A small self-supervised image encoder, trained from scratch.
Training: muon at rate 0.025, 28600 steps, batches of 64.
Data: 48750 training examples, 37.5 epochs.
Rows from block 2, named by matrix and row number. Rows with one number belong to one neuron. Each number is 128 + 24 x the weight over the matrix's rms, rounded and kept within 0 to 255. All counts start at 0. Numbers have three digits each.
# fc1: MLP up (model.blocks.2.mlp.fc1.weight, 768x384), inputs 256-319
# fc2: MLP down (model.blocks.2.mlp.fc2.weight, 384x768, transposed), outputs 256-319
fc1.302:128125128101128128128128128128128128175128094128128128128128128128131173128128128128128128128128128126128128122125128122128128128128128128128128128126128128140128128128128128128128128128141128
fc2.302:128132128127128131128128128128128128128128128129128128130131128128125128128128128128128129128128128128129128124128128128131128128125128128129121128128133128128128128124128128128128128128128128
fc1.304:128130128052128128128128128128128127121128222128128128128128128128178146128128128128128128128128128113128128144141128143128128128128128128128128128130128128130128128128128128128128128128124128
fc2.304:128128128107164125128128128000128128128128128128128128131000128128128128128128128128128128128128128128165128126128128128132128128127128128128226142128132128128128128116128128128128128128128128
fc1.305:128255128089128128128128128127128127094128152128128128128128128128151101128128128128128128128128128092128128130145128126128128128128128128128128128164128128132128128128128128128128128128119128
fc2.305:128130131130104255128128128122128128128128128165128128176130128128130128129128128127128133128127128128133128244128128128128128128088128128121051126128142128128129129168128128128128128128128128
fc1.326:128255128135128128128128128128129122002128255128128128128128128128000113128128128128128128128128128100128128255217128137128128128128128128128128128116128128140128128128128128128128128128124128
fc2.326:128125129129000086128128128000128128128128128134128128185059128128137128128128128124128134128128128128088128081128128128109128128081128128142138154128127128128129129000128128128128129131128128
fc1.353:128096128245128128128128128128130123130128122128128128128128128128255255128128128128128128128128128127128128000000128159128128128128128128128128128159128128152128128128128128128128128128099128
fc2.353:128131128129099087128128128000128128128128128129128128136255128128197128126128128124128132128131130128136128202128128128127128128255128128158036136128141128128127128000128128128128128131128128
fc1.366:128124128113128128128128128129126115215128001128128128128128128128119050128128128128127128128128128120128128255034128118128128128128128128128128128044128128132128128128128128128128128128000128
fc2.366:128130126124017172128128129255128128128128128089128128117182128128129128123128128126128128128129128128120128000128128128130128128121128128060255098128159128128126126114128128128128128127128128
fc1.383:128255128197128128128128128128132130255128113128128128128128128128173136128128128128127128128128128255128128000005128112128128128128128128128128128124128128113128128128128128128128128128000128
fc2.383:130144130234000091128128123000127128128128128124128128210109128129121129130128128128127128128129129128255128212128128127255128128131128128255000255128091128128122128148126128128122086018128128
fc1.384:128223128000128128128128128128121124147128000128128128128128128128129255128128128128128128128128128143128128130000128042128128128128128128128128128146128128117128128128128128128128128128123128
fc2.384:128130129141148134128128128098128128128128128131128128165255128128147128127128128129128126128127128128000128195128128128149128128122128128113175117128136128128129129000128128128128128125128128
fc1.407:128255128119128128128128128128128128125128129128128128128128128128129122128128128128128128128128128130128128129127128132128128128128128128128128128129128128129128128128128128128128128128125128
fc2.407:128128128125134128128128128129128128128128128128128128144129128128132128128128128128128129128128128128150128124128128128133128128127128128132127134128122128128128128120128128128128128128128128
fc1.409:128000128180128128128128128128128106103128065128128128128128128128044121128128128128128128128128128126128128130189128083128128128128128128128128128124128128166128128128128128128128128128122128
fc2.409:128129128136134081128128128070128128128129128106128128034125128128138128127128128127128128128130127128138128098128128128127128128126128128038255141128119128128124128063128128128128128127128128
fc1.413:128105128047128128128128128128129145114128000128128128128128128128061173128128128128128128128128128136128128180000128172128128128128128128128128128038128128019128128128128128128128128128090128
fc2.413:128131128148255000128128126213128128128128128128128128133105128128130128125128128126128134128132129128225128000128128128137128128165128128121221196128168128128128122255127128128129128129128128
fc1.417:128211128122128128128128128128128128133128126128128128128128128128132177128128128128128128128128128175128128142091128131128128128128128128128128128134128128128128128128128128128128128128124128
fc2.417:128129128125123125128128129122128128128128128136128128091137128128127128127128128127128127128130128128136128062128128128131128128133128128130141133128123128128129128186128128128128128127128128
fc1.423:128000128188128128128128128128129105128128255128128128128128128128025255128128128128128128128128128255128128154221128124128128128128128128128128129124128128120128128128128128128128128128128128
fc2.423:128129126000018118128128128255128128128128128128128128049255128128145128129128128122128129128126130128157128000128128128126128128133128128139241172128178128128133128161128128128128128130128128
fc1.426:128255128170128128128128128128131183146128255128128128128128128128255080128128128128128128128128128113128128000000128115128128128128128128128128128130128128136128128128128128128128128128122128
fc2.426:128126128140000116128128128255128128128128128155128128210255128128116128128128128129128125128127128128000128168128128128136128128136128128255255149128137128128128129159128128128128128129128128
fc1.435:128255128203128128128128128128126128154128115128128128128128128128000121128128128128128128128128128255128128126088128055128128128128128128128128130123128128092128128128128128128128128128137128
fc2.435:128128129105255000128128127075128128128128128121128128227255128128048128130128128134128132128129128128218128147128128128129128128123128128106047141128124128128126128255129128128128129129128128
fc1.445:128130128114128128128128128128128128130128136128128128128128128128138126128128128128128128128128128129128128127127128127128128128128128128128128128129128128129128128128128128128128128128130128
fc2.445:128128128129128125128128128127128128128128128128128128128131128128129128128128128128128128128128127128139128127128128128128128128128128128127128128128134128128128128129128128128128128128128128
fc1.458:128000128000128128128128128128128077134128126128128128128128128128045063128128128128128128128128128063128128148000128203128128128128128128128128128129128128125128128128128128128128128128132128
fc2.458:128127129255255119128128128164128128128128128123128128194046128128096128129128128125128128128130127128167128128128128128124128128120128128108255144128134128127130127255128128128128128125128128
fc1.472:128135128142128128128128128128131129118128126128128128128128128128115172128128128128129128128128128130128128142125128134128128128128128128128128128129128128130128128128128128128128128128128128
fc2.472:128128129113135131127128127120128128128128128135128128153160128128165128128128128127128130128126128128128128234128128128127128128130128128126133000128064128128127130217127128128128128128128128
fc1.481:128133128061128128128128128128128127150128112128128128128128128128126135128128128128128128128128128156128128123116128132128128128128128128128128128137128128118128128128128128128128128128124128
fc2.481:128128129138158134128128128122128128128128128123128128132128128128127128128128128128128129128128128128127128190128128128128128128127128128132119129128068128128126128168128128128128128128128128
fc1.497:128000128000128128128128128128128128127128177128128128128128128128146182128128128128128128128128128148128128124120128129128128128128128128128128128128128128143128128128128128128128128128125128
fc2.497:128129128255000132128128128139128128128128128129128128127150128128128128128128128128128129128128128128123128129128128128137128128128128128136000106128130128128128128000128128128128128128128128
fc1.501:128255128136128128128128128128128146226128079128128128128128128128114102128128128128128128128128128130128128007145128130128128128128128128128128128125128128107128128128128128128128128128112128
fc2.501:128128128143106118128128127200128128128128128129128128090127128128121128130128128142127127128121127128050128140128128128081128128124128128146077125128041128128127128094128128128128129137128128
fc1.505:128129128132128128128128128128128124131128143128128128128128128128135122128128128128128128128128128128128128142115128131128128128128128128128128128127128128127128128128128128128128128128114128
fc2.505:128128128118131123128128128125128128128128128128128128130125128128128128128128128128128128128129127128128128129128128128129128128129128128129129129128124128128128128125128128128128128128128128
fc1.514:128255128074128128128128128128128135134128175128128128128128128128166096128128128128128128128128128031128128096118128113128128128128128128128128129144128128122128128128128128128128128128180128
fc2.514:128130128141000084128128128099128128128128128124128128055147128128105128129128128125128127128112129128182128244128128128255128128139128128135146121128134128128126128175127128128126126129128128
fc1.515:128146128126128128128128128128128128137128138128128128128128128128130089128128128128128128128128128128128128148128128125128128128128128128128128128128128128136128128128128128128128128128129128
fc2.515:128128128126131130128128128128128128128128128128128128130129128128128128128128128128128128128128128128131128119128128128127128128129128128125128127128125128128128128125128128128128128128128128
fc1.517:128131128108128128128128128128128128128128131128128128128128128128131128128128128128128128128128128129128128130131128128128128128128128128128128128128128128117128128128128128128128128128128128
fc2.517:128128128124133126128128128117128128128128128122128128140128128128129128128128128128128128128128128128138128131128128128128128128125128128129130126128126128128128128128128128128128128128128128
fc1.518:128130128147128128128128128128128127121128098128128128128128128128123132128128128128128128128128128128128128127126128128128128128128128128128128128127128128137128128128128128128128128128125128
fc2.518:128127128128127130128128128125128128128128128129128128130131128128127128128128128128128128128128128128131128126128128128128128128128128128128131129128122128128128128143128128128128128128128128
fc1.521:128126128127128128128128128128128128136128108128128128128128128128135148128128128128128128128128128130128128126133128127128128128128128128128128128128128128103128128128128128128128128128130128
fc2.521:128127128122131142128128128131128128128128128128128128124129128128129128128128128128128127128127128128133128123128128128124128128127128128129130125128127128128129128144128128128128128128128128
fc1.528:128123128146128128128128128128128128130128132128128128128128128128136129128128128128128128128128128109128128129112128128128128128128128128128128128129128128130128128128128128128128128128127128
fc2.528:128128128123128145128128128128128128128128128128128128129124128128126128128128128128128128128128128128127128126128128128127128128129128128129126128128129128128127128129128128128128128128128128
fc1.538:128124128120128128128128128128128128126128139128128128128128128128137132128128128128128128128128128125128128120125128148128128128128128128128128128127128128127128128128128128128128128128127128
fc2.538:128127128124126129128128129130128128128128128128128128127124128128126128128128128128128128128128127128128128119128128128129128128129128128128126128128128128128127128125128128128128128126128128
fc1.541:128031128128128128128128128128128127135128132128128128128128128128115092128128128128128128128128128125128128111058128126128128128128128128128128128129128128127128128128128128128128128128130128
fc2.541:128130128000132095128128125134128128128128128126128128196183128128116128128128128128128128128128127128142128126128128128067128128126128128143000143128118128128130128121128128128128128130128128
fc1.543:128000128177128128128128128129128128057128092128128128128128128128110058128128128128128128128128128203128128204062128134128128128128128128128128128126128128137128128128128128128128128128255128
fc2.543:128126127132083086128128129000128128128128128124128128109142128128127128127128128127128131128130129128106128140128128128124128128123128128099255223128144128128128128121128128128128128128128128
fc1.548:128182128000128128128128128128128127155128178128128128128128128128065149128128128128128128128128128135128128159130128129128128128128128128128128128127128128115128128128128128128128128128138128
fc2.548:128127128127237082128128128060128128128128128125128128142123128128126128128128128128128130128128128128099128130128128128017128128132128128145113088128120128128124128148128128128128128128128128
fc1.570:128116128066128128128128128128128128118128000128128128128128128128130144128128128128128128128128128150128128129185128132128128128128128128128128128126128128132128128128128128128128128128124128
fc2.570:128128128132255126128128128208128128128128128128128128011000128128129128128128128127128129128128128128255128128128128128130128128126128128126000000128127128128128128126128128128128128128128128
fc1.584:128255128080128128128128128128128133139128071128128128128128128128106153128128128128128128128128128046128128037095128126128128128128128128128128128130128128000128128127128128128128128128142128
fc2.584:128128129063255114128128133255128128128128128131128128129000128128120128129128128129128128128125129128041128103128128128151128128125128128176003255128164128128126128255128128128128128128128128
fc1.586:128128128204128128128128128128128130061128092128128128128128128128126122128128128128128128128128128129128128130084128133128128128128128128128128128129128128129128128128128128128128128128125128
fc2.586:128128128129128137128128128127128128128128128128128128125128128128125128128128128128128129128127128128120128160128128128127128128130128128133123142128131128128129128118128128128128128128128128
fc1.605:128121128181128128128128128128128130123128150128128128128128128128129184128128128128128128128128128131128128128088128128128128128128128128128128128127128128130128128128128128128128128128125128
fc2.605:128127128118127129128128128119128128128128128129128128140137128128125128128128128128128128128128128128127128128128128128119128128131128128129128120128128128128128128133128128128128128128128128
fc1.611:128112128190128128128128128128128135091128112128128128128128128128236133128128128128128128128128128127128128132000128129128128128128128128128128128128128128127128128128128128128128128128126128
fc2.611:128128129153136129128128128125128128128128128128128128126125128128130128128128128128128128128128129128116128205128128128130128128129128128124124127128146128128125128123128128128128128128128128
fc1.624:128122128136128128128128128128128128129128129128128128128128128128147135128128128128128128128128128122128128138167128128128128128128128128128128128128128128229128128128128128128128128128130128
fc2.624:128128128119133163128128128096128128128128128125128128133134128128127128128128128128128128128128128128151128132128128128123128128127128128129130131128126128128129128117128128128128128129128128
fc1.631:128116128134128128128128128128129125140128105128128128128128128128101134128128128128128128128128128119128128011065128133128128128128128128128128128132128128140128128128128128128128128128123128
fc2.631:128128127159122107128128126000128128128128128103128128133111128128052128130128128128128126128129128128062128224128128128133128128146128128129103120128118128128134128129128128128128128127128128
fc1.642:128217128216128128128128128128129116255128147128128128128128128128073211128128128128128128128128128098128128092000128073128128128128128128128128128087128128174128128128128128128128128128146128
fc2.642:128134127136125155128128129037128128128126128248128128194169128128138128124128128119128129128128127128134128071128128128118128128123128128132087250128123128128127127208128128128129128130128128
fc1.648:128164128255128128128128128128127128059128071128128128128128128128110123128128128128128128128128128134128128088075128104128128128128128128128128128110128128132128128128128128128128128128127128
fc2.648:128130127160189137128128127029128128128127128007128128085088128128255128129128128128128134128131127128000128135128128128000128128132128128154069105128126128128130128000128128128129130127128128
fc1.654:128133128080128128128128128128128127127128130128128128128128128128155122128128128128128128128128128120128128124101128122128128128128128128128128128125128128133128128128128128128128128128125128
fc2.654:128129128117132128128128128126128128128128128134128128128130128128136128128128128128128130128128128128129128124128128128131128128126128128137134131128128128128127128135128128128128128128128128
fc1.657:128082128166128128128128128128128128113128183128128128128128128128009123128128128128128128128128128133128128190085128125128128128128128128128128128082128128125128128128128128128128128128118128
fc2.657:128127128140122130128128129127128128128128128127128128128131128128127128128128128128128131128128128128122128188128128128123128128126128128081173081128131128128128128162128128128128128128128128
fc1.673:128157128136128128128128128128128128132128132128128128128128128128134112128128128128128128128128128127128128143138128127128128128128128128128128128128128128131128128128128128128128128128130128
fc2.673:128129128125129133128128128128128128128128128126128128135129128128126128128128128128128128128129128128126128117128128128136128128128128128128127128128126128128129128136128128128128128128128128
fc1.675:128255128159128128128128128128128089255128068128128128128128128128000147128128128128128128128128128031128128094000128026128128128128128128128128128156128128087128128128128128128128128128153128
fc2.675:128123129115092143128128128255128128128128128132128128255089128128255128121128128128128130128129129128129128000128128128162128128183128128172139148128208128128119127151128128127128127132128128
fc1.689:128109128149128128128128128128128133088128048128128128128128128128000000128128128128128128128128128203128128000178128141128128128128128128128128128131128128253128128128128128128128128128233128
fc2.689:128140128066186142128128129104128128128128128133128128154255128128133128117128128127128129128124128128143128158128128128125128128000128128119146000128152128128130127132128128128128128125128128